Rows from block 13 of a small multi-label image tagger, named by matrix and row number. Rows with one number belong to one neuron. Each number is 50 + 15 x the weight over its row's rms, rounded and kept within 0 to 99. All counts start at 0.
After each neuron's rows are labels from the 100 images, of 14976, where the neuron reaches its highest value: "strongest on" is what is common among them. Only what is clearly more common there than usual is listed. The data: made-up road signs on poles.
# fc1: MLP up (model.blocks.13.mlp.fc1.weight, 1024x256), inputs 0-85
# fc2: MLP down (model.blocks.13.mlp.fc2.weight, 256x1024, transposed), outputs 0-85

fc1.504:69 72 53 70 37 50 48 81 60 67 73 78 61 55 36 53 71 53 61 54 52 29 44 36 84 55 26 31 88 61 76 74 53 49 61 79 51 76 70 47 58 58 70 59 62 63 58 43 46 55 67 15 62 64 43 38 38 31 75 54 63 59 80 73 50 24 38 20 46 34 51 38 58 53 54 47 50 35 41 53 31 63 73 57 33 66
fc2.504:70 82 39 50 70 31 59 71 46 74 62 53 56 51 52 50 66 34 71 67 70 50 33 43 44 26 38 63 48 56 39 77 42 89 39 31 48 45 63 58 47 37 42 32 93 46 24 38 37 52 60 43 41 30 62 48 36 53 50 35 34 66 39 57 46 24 55 45 51 56 33 41 46 51 40 29 60 48 72 09 38 55 72 48 62 54
strongest on: yellow rim; pentagon sign

fc1.237:63 29 35 41 65 64 49 57 26 38 49 49 38 19 71 32 52 49 46 49 53 39 74 36 43 52 75 61 43 48 29 32 44 49 21 60 40 43 49 57 54 51 46 30 77 75 61 41 60 49 48 42 11 40 51 80 32 47 48 32 63 68 61 71 77 55 54 63 58 52 65 38 54 51 40 00 40 34 53 58 78 57 43 52 56 39
fc2.237:61 50 53 54 33 46 71 72 50 71 36 47 31 57 48 58 70 62 65 46 56 55 54 64 62 48 74 49 50 55 51 44 51 54 71 57 35 23 74 51 45 55 33 61 78 56 56 59 43 69 40 78 63 53 33 48 51 44 69 63 56 73 43 46 85 33 61 62 65 46 48 43 63 39 45 42 81 65 32 46 41 51 36 65 47 49
strongest on: orange face; triangle sign; struck through

fc1.316:29 76 42 57 65 42 57 38 44 67 47 51 53 71 39 80 62 49 68 82 30 43 58 40 68 57 51 57 40 57 40 31 61 59 76 45 57 60 24 63 65 44 29 67 54 35 65 62 56 65 53 32 60 26 26 77 59 54 84 64 43 38 17 39 71 55 39 44 24 63 51 40 52 52 69 44 37 51 56 62 44 52 73 66 31 54
fc2.316:48 78 40 73 46 43 38 17 49 60 64 69 57 83 30 58 36 26 66 39 50 55 64 33 48 44 58 42 33 27 64 53 00 41 39 28 37 54 58 37 45 50 33 65 44 37 32 62 78 59 38 51 42 28 49 34 63 53 45 60 52 57 40 61 34 58 45 30 70 34 59 19 14 38 37 26 33 59 44 61 65 59 50 38 39 40
strongest on: yellow rim; white face

fc1.449:26 73 62 60 62 45 42 40 58 45 35 36 89 44 58 18 41 43 60 60 46 68 47 56 49 59 62 57 73 45 43 29 61 49 55 72 61 96 41 71 64 59 67 62 15 71 28 60 72 43 71 58 28 39 41 44 66 61 64 65 12 40 45 52 30 40 43 40 51 43 31 39 62 39 52 42 64 58 35 58 23 59 22 49 68 50
fc2.449:46 73 53 45 44 43 31 35 35 59 38 57 40 78 49 81 63 41 73 56 34 44 74 24 42 60 65 54 64 71 41 42 37 52 59 15 48 59 46 37 57 32 44 68 68 63 53 75 26 85 32 62 36 34 50 56 70 46 51 41 46 62 61 49 48 49 63 54 55 55 56 40 61 27 42 62 57 24 62 39 41 58 75 50 39 44
strongest on: yellow rim; ?; arrow right

fc1.176:38 54 43 20 50 48 28 41 70 51 73 79 32 69 64 51 58 32 48 61 74 55 59 73 46 53 48 38 44 39 31 55 54 34 66 39 29 58 51 46 25 35 05 38 58 44 35 30 36 44 41 73 66 23 23 37 49 51 34 43 37 60 28 26 38 34 58 46 65 37 55 58 46 83 37 70 46 31 55 23 48 43 33 53 57 17
fc2.176:61 37 50 41 26 55 53 64 52 42 49 45 58 49 31 60 33 55 11 65 43 34 66 72 45 58 31 61 46 67 36 33 64 44 54 75 67 73 53 43 70 61 58 37 50 15 54 49 60 71 24 54 56 29 20 68 64 46 48 30 76 39 26 50 42 69 49 53 34 32 49 60 41 52 63 31 53 16 52 70 41 27 40 29 30 66
strongest on: orange face; ring; grey face

fc1.537:50 39 27 55 55 31 48 72 69 32 67 56 68 46 67 38 25 37 24 49 46 37 44 36 42 34 56 26 53 53 56 25 49 28 68 42 55 31 48 84 57 51 49 62 55 40 56 81 73 46 47 51 76 25 57 63 84 28 13 72 28 35 61 44 60 49 60 44 40 64 34 76 68 31 37 61 66 38 53 47 39 49 64 72 33 44
fc2.537:76 64 48 66 24 27 53 40 45 65 33 57 48 61 58 77 70 35 29 44 50 74 66 46 58 54 39 57 48 64 19 58 46 57 62 52 73 64 68 54 75 84 23 66 53 48 53 48 61 77 40 74 31 63 39 33 46 51 40 22 37 40 59 38 59 60 41 40 62 13 28 45 47 40 55 60 22 35 31 67 58 65 50 55 56 34
strongest on: yellow rim; white face; E

fc1.218:43 60 60 69 53 45 27 55 45 29 57 43 50 47 83 46 45 81 39 83 32 61 45 52 33 49 64 59 29 32 63 45 30 42 47 68 23 39 36 47 64 55 46 32 73 40 37 27 57 52 39 63 39 34 45 48 70 71 49 52 49 73 46 45 92 19 42 59 55 70 58 69 43 36 43 30 72 16 34 39 61 57 84 51 60 42
fc2.218:35 56 41 39 84 54 28 56 63 61 30 66 32 48 48 24 51 58 76 44 37 44 42 56 34 41 44 29 39 53 57 36 63 31 83 81 50 42 39 01 30 59 39 63 40 41 69 68 29 55 20 50 71 59 39 24 34 65 46 48 63 73 52 53 73 70 66 51 50 61 31 43 62 55 44 15 63 56 46 54 31 56 31 42 42 71
strongest on: orange face; outline: triangle; struck through; grey rim

fc1.124:73 65 78 34 31 40 55 30 31 51 66 68 45 58 70 25 27 59 33 64 48 72 61 26 62 58 58 42 50 67 09 41 35 48 70 56 16 41 60 34 53 63 64 53 47 53 29 79 58 36 49 51 65 60 16 53 41 47 59 62 47 46 50 73 40 43 47 65 62 56 75 58 54 55 27 62 47 39 71 44 49 22 32 29 53 55
fc2.124:65 63 57 76 67 54 64 58 48 37 26 56 23 65 45 43 54 58 35 64 35 56 83 64 51 99 54 19 77 48 47 43 59 73 58 53 26 37 67 39 55 69 53 36 54 42 81 43 42 69 68 76 58 35 38 24 46 40 21 16 50 27 56 67 56 30 48 58 51 35 33 65 46 47 46 45 53 45 13 70 37 51 49 39 16 45
strongest on: triangle sign; teal rim; grey face